python train.py --model="image super-resolution model" --dataset="rendered rooms with furniture" --train_examples=72500 --image_size=40 --crop_scale_min=1 --horizontal_flip=false --task="super_resolution" --loss="l1" --scale=2 --arch="edsr" --norm="none" --activation="relu" --depths=[12] --kernel_size=3 --stem="single" --widths=[96] --residual_scale=0.2 --init="small_normal" --residual_init="none" --optimizer="normuon" --muon_scale="match_rms_adamw" --lr=0.0016 --momentum=0.95 --nesterov=true --orthogonalizer="polar_express" --adamw_lr_other_params=0.0022 --grad_clip=3.0 --steps=33500 --batch_size=64 --epochs=29.6 --lr_schedule="cosine" --final_lr_fraction=0 --warmup_steps=1670 --weight_decay=0.2 --adamw_weight_decay_other_params=0.05
Rows from block 9, named by matrix and row number. Rows with one number belong to one channel. Each number is 50 + 10 x the weight over its row's rms, rounded and kept within 0 to 99. All counts start at 0. After the name is the row's rms in percent of the matrix's.
# convs0: first 3x3 conv (model.blocks.9.convs.0.weight, 96x96x3x3), inputs 28-34, a 3x3 kernel for each
# convs1: second 3x3 conv (model.blocks.9.convs.1.weight, 96x96x3x3, transposed), outputs 28-34, a 3x3 kernel for each
convs0.3 101:49 66 49 47 48 36 64 60 60 48 47 54 58 58 62 52 41 38 46 50 45 28 51 46 27 30 41 49 62 43 53 62 57 51 42 49 38 55 45 57 73 59 49 64 32 39 62 50 33 50 52 47 53 56 60 65 51 54 70 56 44 51 50
convs0.4 092:47 42 49 45 36 45 46 44 53 62 48 54 61 52 56 56 49 52 47 49 40 52 58 69 32 35 42 51 49 38 50 57 51 63 70 76 40 44 55 59 53 66 48 43 40 51 48 50 36 51 48 39 59 46 32 43 47 51 55 52 44 44 62
convs0.5 096:58 41 47 52 40 46 48 52 46 61 57 59 54 58 44 48 61 47 54 72 51 55 59 35 45 41 38 35 29 19 33 34 30 51 55 45 49 48 45 70 52 51 53 48 37 53 46 41 44 43 35 49 51 51 44 44 42 57 50 49 55 42 53
convs0.6 101:57 45 42 38 37 44 57 59 50 39 52 58 53 56 56 58 42 37 16 45 81 16 45 85 93 49 13 52 51 51 47 52 58 26 40 43 38 50 49 40 50 47 57 61 42 48 49 45 39 50 47 50 61 48 40 44 60 45 49 48 40 52 56
convs0.7 102:43 41 37 51 51 55 61 50 47 67 63 64 62 52 65 37 50 45 21 42 31 56 81 36 43 40 50 40 39 46 44 38 40 38 49 57 40 53 48 61 59 61 59 46 52 54 44 59 47 36 59 48 65 71 47 47 61 57 54 44 62 59 38
convs0.8 100:42 59 60 61 73 34 55 74 47 46 44 36 55 45 43 48 39 40 24 48 58 45 56 36 49 54 59 60 52 56 42 38 67 45 29 56 33 44 56 26 22 23 42 42 38 44 43 51 46 44 57 49 46 44 45 49 44 50 55 47 49 49 48
convs0.9 095:51 45 45 48 42 62 36 45 50 68 44 42 68 52 61 44 41 54 31 36 41 60 44 33 81 30 28 50 55 46 47 53 63 43 47 55 40 48 51 45 77 64 60 73 55 39 47 52 43 52 52 46 54 50 46 46 47 48 50 40 42 40 48
convs0.10 104:30 43 54 35 38 36 57 57 46 41 54 54 37 40 42 53 53 54 46 66 63 28 37 54 71 48 38 59 50 52 51 47 56 45 54 71 50 51 52 45 47 49 46 46 39 45 53 51 38 46 57 47 44 44 59 58 55 47 48 49 47 48 57
convs0.11 093:52 35 29 56 54 58 55 48 71 55 55 51 55 52 51 46 47 53 31 46 31 43 52 39 18 17 18 37 36 35 35 37 36 49 56 47 74 77 78 55 55 52 41 50 48 53 47 26 37 48 38 42 57 48 51 41 35 51 49 50 44 32 50
convs0.12 103:58 57 52 59 53 50 44 52 49 59 42 44 38 54 53 52 54 57 37 45 38 41 31 37 53 60 54 51 52 47 38 28 40 44 44 44 58 45 47 53 49 65 53 46 57 52 35 48 51 48 49 50 56 44 55 45 54 54 42 64 55 53 63
convs0.13 093:41 50 31 49 48 52 44 53 48 67 54 57 41 42 44 49 60 50 56 61 71 37 41 42 75 74 56 65 57 80 57 45 53 55 39 54 55 58 53 34 46 41 48 42 41 60 48 50 64 56 51 55 52 41 47 57 47 52 60 47 50 59 48
convs0.14 104:41 44 48 60 52 41 51 54 49 37 62 53 75 88 31 43 43 48 42 41 46 41 51 46 51 52 28 54 50 55 40 39 44 44 55 47 48 50 50 61 49 51 47 40 54 44 27 40 32 15 27 37 31 57 72 53 51 31 23 40 86 67 38
convs0.15 106:47 40 36 48 45 47 42 39 41 41 40 36 47 46 36 57 63 61 34 47 34 36 47 44 29 36 38 57 47 32 67 60 42 55 49 27 57 60 57 45 43 44 43 53 49 50 44 57 52 55 54 49 52 47 57 52 52 50 52 59 41 37 43
convs0.16 097:56 41 40 65 55 51 54 48 45 43 52 52 31 53 61 45 52 46 60 73 59 57 66 60 44 43 41 28 41 41 52 51 46 66 61 51 49 47 53 51 54 56 27 24 23 65 58 55 52 49 38 47 52 44 26 34 33 44 43 34 64 73 66
convs0.17 100:57 46 42 33 29 39 34 38 53 40 37 39 47 53 57 55 50 54 40 29 32 35 36 34 55 66 65 59 32 55 61 29 41 74 43 45 51 52 45 47 51 44 43 48 54 38 48 47 44 53 52 51 54 41 40 48 41 50 55 45 45 52 52
convs0.18 095:38 55 56 33 52 38 57 69 46 56 60 55 61 60 42 51 50 47 45 57 42 76 70 47 49 45 61 26 67 53 25 62 52 32 55 38 42 40 62 44 54 68 21 36 50 43 52 41 36 51 31 51 52 34 49 48 43 33 52 56 42 54 46
convs0.19 103:43 52 41 39 64 45 44 52 38 31 51 52 48 74 63 43 57 46 51 55 60 41 53 57 57 42 40 44 65 41 48 65 41 41 63 40 56 54 59 49 35 51 52 35 51 46 45 48 59 52 42 50 49 47 55 46 33 64 71 52 56 47 31
convs0.20 095:35 59 56 48 67 55 42 65 44 60 40 54 48 48 63 50 36 49 53 47 55 73 48 53 44 33 56 33 53 53 36 52 53 42 54 56 62 53 51 65 54 57 55 43 41 53 45 42 61 50 45 61 42 43 54 61 46 56 61 50 51 77 45
convs0.21 114:32 55 49 32 44 52 44 52 48 39 46 37 49 47 41 58 48 49 59 32 49 55 44 36 50 71 58 66 45 40 56 53 41 52 52 47 52 54 44 44 40 38 52 49 49 57 36 53 57 38 62 48 45 62 42 50 48 44 46 55 49 44 56
convs0.22 092:52 57 56 43 67 69 35 66 54 63 62 49 59 53 40 45 58 57 63 62 52 64 50 24 34 51 48 55 53 36 58 62 56 52 57 40 55 53 60 45 48 69 41 43 64 46 47 43 55 58 53 46 45 47 54 43 43 58 50 45 53 40 53
convs0.23 095:55 38 56 49 47 55 53 36 49 60 50 39 57 31 37 78 48 55 38 37 44 60 60 39 32 43 36 48 45 55 67 45 55 57 52 45 43 44 49 31 26 38 45 45 43 42 71 51 41 52 36 56 56 44 34 54 37 36 63 39 34 55 40
convs0.24 096:42 39 46 41 53 58 31 45 52 40 54 55 44 59 52 34 53 26 35 58 52 58 62 52 43 33 33 51 57 53 50 56 59 54 45 34 44 48 50 60 50 35 65 37 38 47 47 48 42 49 65 31 50 53 62 52 63 69 67 42 70 45 48
convs0.25 101:53 51 20 58 49 41 46 32 40 42 53 44 57 55 55 65 57 54 46 43 42 53 56 41 57 57 42 42 40 39 58 61 60 36 49 53 48 48 52 61 45 49 40 41 39 50 39 44 56 41 49 55 42 45 66 63 57 61 66 45 40 42 44
convs0.26 105:59 65 32 45 63 53 36 49 46 45 27 33 51 48 59 57 65 73 42 37 30 70 51 43 50 51 53 33 50 65 31 45 57 51 47 41 32 39 45 26 35 58 52 43 50 51 57 51 50 42 46 46 48 44 47 41 56 43 34 65 60 41 33
convs0.27 116:53 46 55 69 42 45 63 48 58 43 41 42 48 49 46 45 45 50 48 47 48 54 62 55 66 54 54 65 51 72 41 44 55 51 43 56 59 54 55 63 60 50 52 59 57 50 50 56 45 50 57 48 50 52 54 52 51 48 51 45 57 55 49
convs0.28 100:64 65 61 62 57 45 51 55 46 37 41 43 35 38 45 54 47 45 51 63 60 35 49 43 65 71 67 53 47 47 76 69 66 59 57 50 59 59 68 45 40 46 71 62 69 49 47 46 59 52 53 56 48 48 44 50 60 67 54 49 68 56 49
convs0.29 094:45 50 58 48 44 40 50 40 29 59 60 55 49 70 49 41 46 47 63 76 67 54 67 71 48 54 46 36 48 53 61 66 72 51 47 43 53 46 51 44 46 59 46 43 51 59 49 46 42 42 41 56 53 44 67 62 56 67 59 55 65 54 53
convs0.30 103:50 47 45 61 57 43 50 46 41 35 28 35 43 48 38 43 60 38 42 56 37 65 77 56 54 70 42 66 68 47 50 61 58 54 58 40 49 49 54 60 52 61 66 56 59 48 40 51 48 60 49 41 61 41 44 45 39 47 47 40 70 60 55
convs0.31 104:56 37 52 58 56 51 49 45 45 43 24 49 40 29 56 41 41 50 29 41 47 27 37 45 51 66 47 36 51 56 34 58 43 38 68 54 63 65 65 48 52 45 45 44 47 52 43 51 49 50 48 37 54 49 57 61 54 70 66 37 63 75 60
convs0.32 098:40 34 56 42 48 51 53 61 36 57 48 40 53 44 47 43 62 51 54 51 60 78 63 59 59 45 46 35 49 73 31 29 45 45 31 32 41 51 59 50 53 54 60 61 48 56 41 61 69 53 59 68 54 52 41 48 47 54 58 55 75 46 44
convs0.33 104:52 47 56 56 47 59 46 43 46 60 35 49 43 32 49 44 44 35 56 57 59 42 54 46 47 58 41 28 36 49 56 51 48 68 56 44 56 47 42 66 56 50 53 53 41 37 46 48 62 63 52 61 54 49 56 69 63 45 48 49 43 49 49
convs0.34 103:43 40 38 44 44 49 60 57 49 57 63 69 56 52 61 42 48 48 37 47 52 83 85 69 72 68 66 53 45 37 51 50 52 52 51 48 65 67 66 43 39 39 48 58 63 51 50 45 61 54 51 46 53 51 52 45 40 40 35 37 40 37 38
convs0.35 099:53 48 46 30 33 47 35 38 70 40 40 33 30 41 52 38 45 59 46 49 49 40 22 32 29 39 62 40 37 46 56 42 51 60 47 41 52 55 47 52 48 46 49 44 51 56 46 46 55 51 44 53 44 40 38 60 54 34 50 44 51 38 43
convs0.36 104:40 43 58 57 60 69 66 61 57 48 53 60 55 56 64 51 43 44 33 35 30 99 99 73 78 83 74 39 53 56 30 35 52 49 39 47 58 52 57 49 49 51 42 47 52 53 56 45 59 65 51 42 52 47 65 57 61 53 49 59 36 40 39
convs0.37 097:35 42 46 50 50 40 42 37 36 50 53 43 55 62 46 53 45 33 33 45 42 45 57 32 38 61 48 58 60 48 41 49 41 28 31 35 54 50 44 55 61 41 50 58 49 50 57 60 50 45 47 49 45 39 51 58 46 87 80 65 54 52 50
convs0.38 117:42 48 46 50 52 43 39 35 40 56 59 55 55 53 51 59 58 53 49 53 45 48 69 55 46 49 53 52 59 56 61 60 50 51 58 54 52 56 50 45 50 47 47 53 52 55 40 41 50 43 46 50 57 54 54 50 47 45 44 49 54 57 57
convs0.39 092:53 56 57 54 49 57 61 47 53 53 48 52 59 53 60 58 57 68 43 42 47 78 85 67 50 46 47 67 48 57 63 51 50 66 52 63 40 50 46 37 45 46 45 44 37 51 58 50 47 53 48 55 57 52 34 50 59 47 63 69 47 68 67
convs0.40 096:38 34 42 55 35 46 59 73 46 62 43 43 55 42 50 42 45 46 71 66 58 51 63 44 18 34 43 45 56 63 46 48 56 45 33 42 48 45 48 44 39 51 60 54 61 56 56 61 38 44 38 56 51 47 54 44 37 55 52 45 36 47 47
convs0.41 096:48 59 50 41 48 56 44 43 50 54 53 52 39 54 59 52 51 48 60 31 21 20 57 76 28 27 62 29 43 37 33 40 44 49 57 55 48 43 55 57 46 54 66 60 61 42 52 47 50 64 57 47 57 57 39 46 47 50 46 52 55 44 46
convs0.42 089:54 43 44 40 25 40 51 48 49 57 39 43 49 53 54 50 56 47 44 60 54 45 73 86 40 44 42 48 45 52 64 51 56 53 37 37 54 56 40 41 51 36 44 55 52 57 53 48 68 54 50 67 43 34 49 47 43 35 34 45 25 43 50
convs0.43 113:33 48 74 66 83 68 50 46 34 51 50 64 62 55 48 52 50 54 47 47 43 72 46 16 31 48 63 60 55 52 32 43 60 58 49 46 54 55 52 39 58 58 44 53 51 57 60 51 55 54 47 51 56 49 59 50 45 52 43 51 54 58 56
convs0.44 097:44 41 52 54 55 68 44 43 40 62 54 64 70 55 58 50 50 58 66 44 65 38 33 65 60 50 48 48 53 60 45 43 57 63 64 60 52 56 50 53 59 49 57 46 50 60 46 43 58 51 45 61 55 52 69 63 52 49 52 53 55 56 42
convs0.45 098:48 60 66 55 56 57 48 45 38 48 56 41 49 51 40 51 49 38 71 40 47 43 24 37 58 85 85 19 45 58 46 59 66 50 40 44 32 48 50 41 50 37 38 53 46 43 56 49 55 53 62 59 51 54 37 54 50 32 43 48 59 46 49
convs0.46 098:62 43 45 50 55 51 27 38 45 58 55 53 46 59 61 44 50 55 39 54 52 48 45 64 58 60 80 55 33 46 42 39 53 65 59 66 47 56 56 46 50 52 42 49 49 55 45 52 55 53 59 57 64 46 57 50 51 60 51 42 47 55 59
convs0.47 103:67 58 57 53 53 43 50 54 37 56 48 57 45 41 44 34 54 50 47 38 40 28 32 54 45 49 60 51 57 71 61 52 57 59 55 56 55 55 51 66 63 52 47 46 49 39 44 50 57 61 69 51 47 42 50 40 42 43 44 60 47 42 56
convs0.48 118:58 50 48 41 44 48 44 44 48 37 55 64 40 60 68 47 59 60 51 38 32 59 69 52 33 40 64 57 58 51 52 64 68 52 61 76 50 47 47 41 40 59 30 40 43 54 52 48 57 51 46 43 46 48 57 65 62 43 52 53 50 32 33
convs0.49 103:56 50 47 58 68 69 43 50 41 54 49 44 50 55 55 46 45 44 45 35 47 39 59 56 31 67 67 66 50 39 61 60 53 40 50 64 64 53 52 54 33 35 65 51 44 53 43 42 56 52 47 40 47 46 32 47 60 55 55 51 50 49 40
convs0.50 102:47 45 47 54 50 78 51 53 54 55 53 40 49 53 48 71 61 43 51 66 51 33 60 54 42 60 50 42 73 59 42 74 59 37 56 53 63 51 54 50 49 64 54 63 66 50 40 42 58 42 46 61 49 48 46 50 37 60 51 32 61 55 40
convs0.51 098:48 39 54 53 48 53 44 39 42 41 36 38 45 32 50 54 43 61 46 37 40 37 29 33 82 83 88 57 62 60 41 39 42 57 52 65 62 58 64 60 58 53 50 50 57 48 51 51 65 57 53 54 49 43 46 44 47 57 46 56 47 41 58
convs0.52 100:36 45 57 38 32 33 53 51 44 39 23 33 60 62 53 59 68 56 13 00 11 27 13 22 42 49 36 70 75 65 51 56 48 29 52 40 50 59 61 46 56 60 44 34 35 62 47 56 44 40 49 46 55 50 44 42 49 54 45 49 57 47 58
convs0.53 098:50 53 42 46 40 46 47 51 51 32 51 38 40 51 43 48 66 68 45 53 44 12 54 74 45 38 25 38 44 45 60 55 49 70 57 44 53 52 30 65 58 62 41 43 41 52 49 49 49 48 52 40 47 49 38 50 67 45 51 64 38 53 63
convs0.54 096:44 45 40 53 56 49 48 42 51 43 61 51 42 50 37 43 47 39 50 54 64 35 51 40 91 69 21 39 58 25 38 56 39 34 62 45 44 57 63 51 54 46 50 39 32 40 66 49 39 58 59 46 37 52 36 53 58 44 49 34 53 63 58
convs1.3 096:36 37 30 45 40 41 54 45 46 47 47 33 41 50 39 43 36 41 20 26 25 39 50 51 56 59 56 53 53 45 46 42 54 38 34 45 27 17 44 38 23 48 43 34 55 53 56 46 42 44 51 53 44 54 37 43 59 35 41 46 43 57 50
convs1.4 087:41 52 55 45 44 60 62 52 57 61 50 48 47 32 39 45 57 49 71 40 57 53 56 62 31 40 38 39 44 36 51 50 50 57 47 54 46 55 66 48 47 45 52 56 43 51 50 46 47 53 52 58 58 58 60 72 57 51 59 60 52 58 69
convs1.5 092:47 50 44 38 50 58 31 44 48 49 49 44 59 70 51 52 48 43 45 41 39 40 47 50 58 66 63 74 64 50 59 52 46 44 42 41 59 53 57 32 35 42 51 53 43 42 45 53 38 43 37 52 57 46 54 41 51 41 39 44 50 46 48
convs1.6 101:48 50 41 70 73 55 46 54 46 56 55 48 40 46 45 29 42 58 75 55 36 27 42 53 45 59 66 26 46 54 68 65 55 51 55 61 60 51 31 43 47 36 47 50 56 56 53 49 65 52 43 56 50 39 53 56 66 49 45 57 44 53 66
convs1.7 090:59 46 49 55 36 41 49 56 43 36 59 52 55 55 55 36 57 45 54 39 50 47 68 65 45 25 26 50 54 59 55 45 59 45 42 57 33 39 59 43 61 54 43 57 55 43 60 64 53 59 67 39 57 50 39 25 37 51 53 59 49 46 56
convs1.8 095:36 53 50 26 58 36 37 49 35 60 48 46 56 57 51 56 43 52 37 45 58 47 55 51 53 64 54 63 57 49 39 46 57 27 41 44 50 65 69 38 54 69 35 59 77 56 52 58 56 46 51 57 50 66 55 40 54 57 46 63 40 49 66
convs1.9 101:56 47 47 50 32 35 46 42 44 47 49 47 42 50 47 41 45 32 70 64 44 48 44 16 57 54 42 33 42 41 51 58 64 49 63 65 36 37 45 42 49 65 58 53 60 53 43 54 44 41 53 51 53 63 37 34 42 50 45 43 52 48 53
convs1.10 114:58 62 56 42 70 73 35 61 56 46 45 55 53 61 44 43 52 60 42 53 60 49 45 36 58 66 52 58 56 50 51 41 28 54 37 31 45 45 52 26 23 43 45 45 37 52 50 55 54 46 42 47 47 44 50 52 46 45 52 51 47 56 47
convs1.11 082:47 50 51 51 45 57 70 33 71 47 53 58 32 47 38 56 52 48 50 56 53 43 62 53 77 74 59 62 52 50 62 45 44 58 64 65 60 47 45 35 34 46 53 40 41 43 44 48 59 40 50 59 53 39 63 62 62 48 42 48 69 60 63
convs1.12 098:56 69 47 43 56 43 52 49 39 49 42 57 67 56 34 38 24 51 51 48 44 42 41 50 51 54 51 51 40 51 51 51 48 55 52 55 57 49 59 54 51 48 54 55 59 42 61 55 55 44 48 42 54 55 58 68 67 31 28 50 47 48 52
convs1.13 098:20 58 37 46 80 45 45 71 40 48 48 54 46 49 55 46 53 48 65 58 46 41 41 50 50 45 51 40 47 37 67 57 42 41 52 44 51 58 56 42 41 42 45 54 53 65 64 55 63 47 56 58 37 45 49 43 42 53 41 38 49 43 42
convs1.14 105:56 60 46 63 56 49 60 49 33 53 42 41 46 72 69 37 60 52 45 53 49 45 59 51 53 48 45 60 52 64 58 50 62 43 38 38 51 46 46 53 52 42 53 59 61 63 66 68 58 74 70 60 66 70 50 53 60 52 44 31 57 57 59
convs1.15 125:60 53 56 54 54 53 56 54 61 52 55 63 33 35 38 47 52 59 36 42 36 34 42 43 61 54 55 50 53 55 44 41 51 47 51 51 50 67 58 61 74 67 41 48 41 59 54 57 49 50 57 51 59 54 30 30 31 27 33 45 48 46 44
convs1.16 098:50 49 45 49 36 40 42 46 57 53 47 66 57 67 64 55 65 59 46 45 46 47 52 40 57 57 62 55 44 26 40 38 42 58 68 72 57 56 56 28 30 29 68 65 59 44 36 49 42 47 41 60 54 50 56 57 64 37 29 35 64 60 54
convs1.17 101:79 54 40 83 61 44 53 56 59 58 51 48 52 66 50 33 46 57 59 70 68 68 61 63 50 51 38 30 33 24 49 55 38 46 55 43 31 42 57 46 47 48 48 48 46 49 59 50 49 47 48 44 54 54 40 52 42 44 46 62 61 54 67
convs1.18 096:53 58 33 49 65 34 61 54 44 59 51 48 61 49 44 41 48 54 24 48 54 60 39 33 70 57 73 47 44 46 28 38 53 56 55 46 43 63 65 56 65 53 45 60 46 61 45 43 63 38 50 62 49 45 34 41 61 28 32 55 57 44 52
convs1.19 095:51 66 44 44 57 40 53 53 46 49 35 37 39 24 37 55 74 54 57 52 43 44 51 60 48 47 46 47 51 46 56 58 44 57 58 41 56 54 48 63 51 47 49 53 40 54 45 34 50 56 45 57 53 34 60 57 45 49 55 40 63 53 53
convs1.20 097:61 51 36 65 50 42 51 50 46 47 53 40 37 47 47 40 43 51 57 59 60 46 53 56 52 52 41 26 46 65 53 54 59 52 57 54 67 52 36 48 40 36 56 61 47 45 50 49 42 50 48 46 51 57 50 77 54 43 52 36 49 62 46
convs1.21 120:49 48 43 55 59 33 53 59 39 47 44 38 43 39 42 43 46 36 56 63 29 43 41 35 45 39 53 52 51 56 47 61 46 45 75 32 64 48 31 64 44 33 61 48 35 35 56 49 37 51 60 38 48 51 44 38 57 47 45 58 45 46 57
convs1.22 101:37 67 86 30 72 73 44 68 46 50 42 56 55 49 51 42 40 48 35 45 53 50 41 40 57 42 54 60 52 52 34 33 48 45 36 45 53 36 49 56 52 61 48 32 41 55 67 54 52 51 52 51 54 56 68 53 55 59 34 36 67 42 43
convs1.23 101:70 34 78 54 32 75 54 34 63 60 59 43 56 45 47 49 48 48 62 49 52 53 51 50 47 52 56 46 52 50 57 59 42 58 70 52 45 70 49 53 69 56 46 53 45 50 54 45 53 53 45 48 54 52 48 59 56 51 64 62 58 67 67
convs1.24 100:44 42 67 23 27 76 35 56 81 60 67 56 49 57 57 44 38 46 58 34 42 56 43 51 49 61 38 65 82 77 55 41 35 45 42 53 50 47 43 44 59 58 52 53 62 44 50 51 58 50 48 46 49 47 50 36 46 46 38 46 55 40 36
convs1.25 113:45 71 44 44 90 51 58 70 41 44 45 44 43 34 41 51 57 55 56 55 41 53 55 41 58 55 50 37 47 51 43 46 45 46 58 51 56 51 47 56 63 62 55 61 51 59 68 64 56 62 66 57 58 51 56 55 47 47 62 49 50 58 45
convs1.26 092:47 51 49 51 56 45 51 57 50 49 47 43 49 48 55 61 54 70 60 50 58 42 39 50 48 49 72 58 58 54 57 48 59 52 47 62 54 53 41 57 56 50 49 60 50 52 54 57 49 52 62 52 49 56 46 46 65 57 36 63 44 33 62
convs1.27 125:52 26 49 71 27 46 61 33 52 47 53 47 45 56 48 50 54 46 54 46 40 51 46 38 49 53 60 38 49 56 55 47 56 30 41 41 48 42 52 60 41 50 54 37 49 42 51 53 40 50 57 51 53 51 52 50 59 50 45 44 45 45 47
convs1.28 090:54 46 53 56 48 51 46 44 58 55 54 52 39 46 49 57 68 67 49 58 63 44 45 45 55 57 55 42 41 40 54 50 52 54 46 42 42 47 38 48 52 52 45 45 44 52 54 55 59 54 53 58 56 58 56 54 56 65 67 77 56 56 61
convs1.29 090:55 66 53 49 64 66 57 47 53 50 52 47 54 62 57 60 51 53 39 46 38 33 37 35 60 54 58 57 54 76 31 36 59 39 43 48 35 38 37 55 52 50 46 36 41 52 49 46 60 45 46 48 49 53 43 55 53 63 70 58 52 53 47
convs1.30 108:54 51 45 54 49 55 64 56 47 61 58 55 52 52 52 47 48 51 41 54 47 70 86 76 30 38 35 55 53 52 51 50 57 38 37 44 46 60 42 55 67 45 43 61 41 46 47 46 59 63 56 59 52 52 59 51 61 54 35 51 48 29 46
convs1.31 106:51 44 36 63 47 50 59 51 48 42 59 56 53 52 58 43 46 55 57 46 54 44 47 48 45 50 45 54 52 45 49 52 58 50 51 59 40 56 28 38 57 31 38 44 27 57 47 59 57 39 57 52 41 51 47 29 43 67 44 69 49 30 53
convs1.32 094:47 39 51 46 43 56 47 60 49 51 47 41 44 47 53 56 56 35 57 47 52 46 44 46 42 47 40 68 84 67 55 79 88 43 52 61 57 56 32 46 51 39 49 52 54 50 44 51 43 44 45 45 54 49 50 57 57 51 54 46 50 42 52
convs1.33 101:52 50 43 51 48 45 45 45 52 56 55 52 56 53 49 55 54 45 64 46 58 53 31 54 45 34 45 33 50 40 43 63 61 44 54 68 43 40 21 52 65 56 25 41 38 43 49 41 55 47 51 58 49 54 49 38 39 54 35 40 52 43 63
convs1.34 107:53 61 60 53 51 50 52 55 61 50 63 53 60 57 69 43 47 50 59 50 59 80 81 90 33 35 29 61 61 63 39 48 60 60 47 51 25 32 30 48 51 49 35 42 38 53 49 50 48 50 57 56 50 58 38 33 31 39 42 39 45 39 40
convs1.35 091:51 42 49 45 46 67 31 49 64 39 33 50 50 58 61 75 73 65 51 67 65 66 68 57 40 46 35 43 57 50 60 63 55 55 68 58 54 58 56 49 48 39 53 44 43 55 48 45 47 42 43 49 49 51 32 43 45 51 55 48 42 55 54
convs1.36 099:54 50 48 48 53 59 52 56 59 52 49 38 54 57 49 55 46 41 38 25 23 34 12 11 54 51 46 39 41 24 48 61 50 42 48 40 57 49 46 60 53 59 46 46 53 56 54 49 54 51 39 50 48 42 63 63 53 56 60 58 38 48 47
convs1.37 101:56 59 52 66 54 46 62 58 52 50 43 32 57 59 40 43 46 40 69 79 68 49 59 49 37 40 40 30 35 41 41 45 44 37 44 31 40 36 39 50 52 38 48 52 54 53 56 53 52 48 49 47 44 49 40 48 37 70 63 68 50 45 65
convs1.38 124:68 66 38 59 57 39 32 51 55 53 46 52 47 44 50 51 42 44 51 49 53 58 53 54 55 58 56 39 35 44 52 40 45 65 47 51 42 46 46 50 55 51 50 53 48 54 49 58 46 41 57 51 45 54 53 47 52 52 46 54 53 45 55
convs1.39 098:57 47 54 67 38 46 72 29 43 42 47 53 47 49 51 50 45 48 55 51 56 41 22 32 44 48 52 43 56 35 36 46 37 37 45 41 46 61 39 47 59 38 53 70 52 57 52 48 62 60 56 56 42 53 45 36 48 41 39 61 43 57 72
convs1.40 095:46 20 37 62 67 54 45 53 48 54 55 61 61 64 58 65 49 48 41 34 42 39 45 51 49 61 69 60 72 72 32 35 46 44 43 42 51 51 56 42 54 52 53 50 37 42 45 39 51 46 45 40 49 45 59 61 57 55 57 56 48 53 55
convs1.41 097:49 59 55 45 55 53 49 42 59 48 33 42 36 38 58 29 46 53 38 57 76 28 37 71 65 65 43 41 51 47 60 64 51 42 46 58 54 34 32 53 41 34 61 66 54 52 50 47 47 41 36 46 58 44 49 41 50 39 43 53 41 32 58
convs1.42 091:38 59 58 60 74 57 45 59 50 50 48 38 56 55 48 47 50 28 51 52 53 37 50 68 30 42 42 61 54 47 57 40 32 44 42 54 38 43 53 54 47 59 58 46 48 55 47 52 55 46 56 52 48 51 51 36 56 33 36 41 63 56 69
convs1.43 101:57 48 49 46 39 52 36 36 53 56 48 34 59 39 35 48 48 62 82 60 50 45 54 67 56 61 53 32 50 53 41 50 65 44 55 62 53 50 43 16 25 45 50 66 69 49 48 52 50 45 43 38 48 57 58 58 44 42 51 52 51 59 43
convs1.44 094:64 38 58 57 24 51 49 29 50 45 53 50 42 50 54 29 39 47 40 59 62 43 68 68 40 47 51 37 25 39 48 39 46 41 43 59 49 56 58 45 45 44 41 47 59 48 41 52 51 43 47 49 39 44 58 44 42 58 52 53 58 40 38
convs1.45 102:45 52 56 35 45 49 52 56 51 54 48 51 56 53 60 54 52 46 26 29 50 54 64 58 55 51 32 63 66 71 31 37 56 39 47 55 44 47 53 68 55 54 47 39 56 40 43 44 37 49 46 52 54 45 45 57 57 48 60 59 52 53 52
convs1.46 097:57 63 56 53 50 57 43 37 51 44 44 57 48 36 34 56 55 48 48 43 47 49 48 50 48 57 54 35 28 31 59 55 47 53 60 48 59 43 47 44 49 60 46 32 47 57 54 45 58 45 42 49 51 48 46 43 46 44 51 49 34 54 55
convs1.47 092:55 45 47 46 45 44 45 49 45 41 49 52 45 53 49 51 61 61 48 52 51 36 60 71 63 65 65 57 40 30 67 44 43 46 42 42 59 48 45 56 47 36 56 41 32 51 57 54 41 49 44 46 43 49 55 54 48 44 52 52 65 65 67
convs1.48 116:35 39 49 54 47 46 62 58 40 48 48 49 47 51 50 47 43 36 58 42 26 53 56 34 29 35 47 47 50 43 32 51 71 51 65 87 41 44 61 60 33 25 43 51 39 56 48 46 50 56 49 52 51 62 40 40 40 60 60 54 42 59 56
convs1.49 095:54 64 56 42 41 51 50 50 50 51 64 57 50 52 74 57 37 58 39 41 59 55 55 53 61 59 44 49 48 24 56 43 09 61 58 37 56 50 47 52 61 46 48 54 50 53 50 49 59 55 50 57 39 40 65 55 69 45 39 52 55 38 42
convs1.50 095:38 51 45 37 39 56 34 58 34 47 44 43 55 54 46 58 45 47 50 50 47 53 40 36 54 56 50 46 74 49 54 74 49 37 46 33 34 52 40 32 60 64 42 52 40 54 56 55 63 62 47 53 52 52 61 52 25 61 48 23 50 52 43
convs1.51 098:61 50 65 62 60 52 61 55 41 50 44 46 52 36 48 51 54 52 45 46 38 59 31 19 58 48 67 28 47 60 56 84 82 42 48 58 52 60 42 48 42 36 34 25 36 59 58 55 55 60 59 50 55 48 44 34 33 51 44 42 51 40 53
convs1.52 109:59 52 40 63 60 51 51 49 66 58 45 51 45 39 48 34 24 37 49 53 42 60 59 49 60 52 52 31 33 51 57 42 39 62 38 22 55 57 57 52 68 61 55 57 66 57 54 60 51 47 51 52 43 45 46 47 49 40 13 15 61 51 47
convs1.53 097:43 46 41 64 47 44 38 40 43 38 33 45 52 53 60 56 50 59 77 67 59 20 47 81 46 55 65 21 41 46 71 61 52 58 55 48 61 47 39 48 31 30 39 34 42 58 53 48 51 45 42 49 52 48 36 49 61 47 50 59 47 45 57
convs1.54 095:42 46 43 48 46 51 49 60 52 55 47 54 64 60 57 35 45 60 62 37 31 52 64 69 34 43 58 39 58 71 50 36 65 47 30 64 62 62 46 56 50 41 56 42 48 48 55 54 36 52 64 39 42 54 51 52 45 57 49 61 48 34 50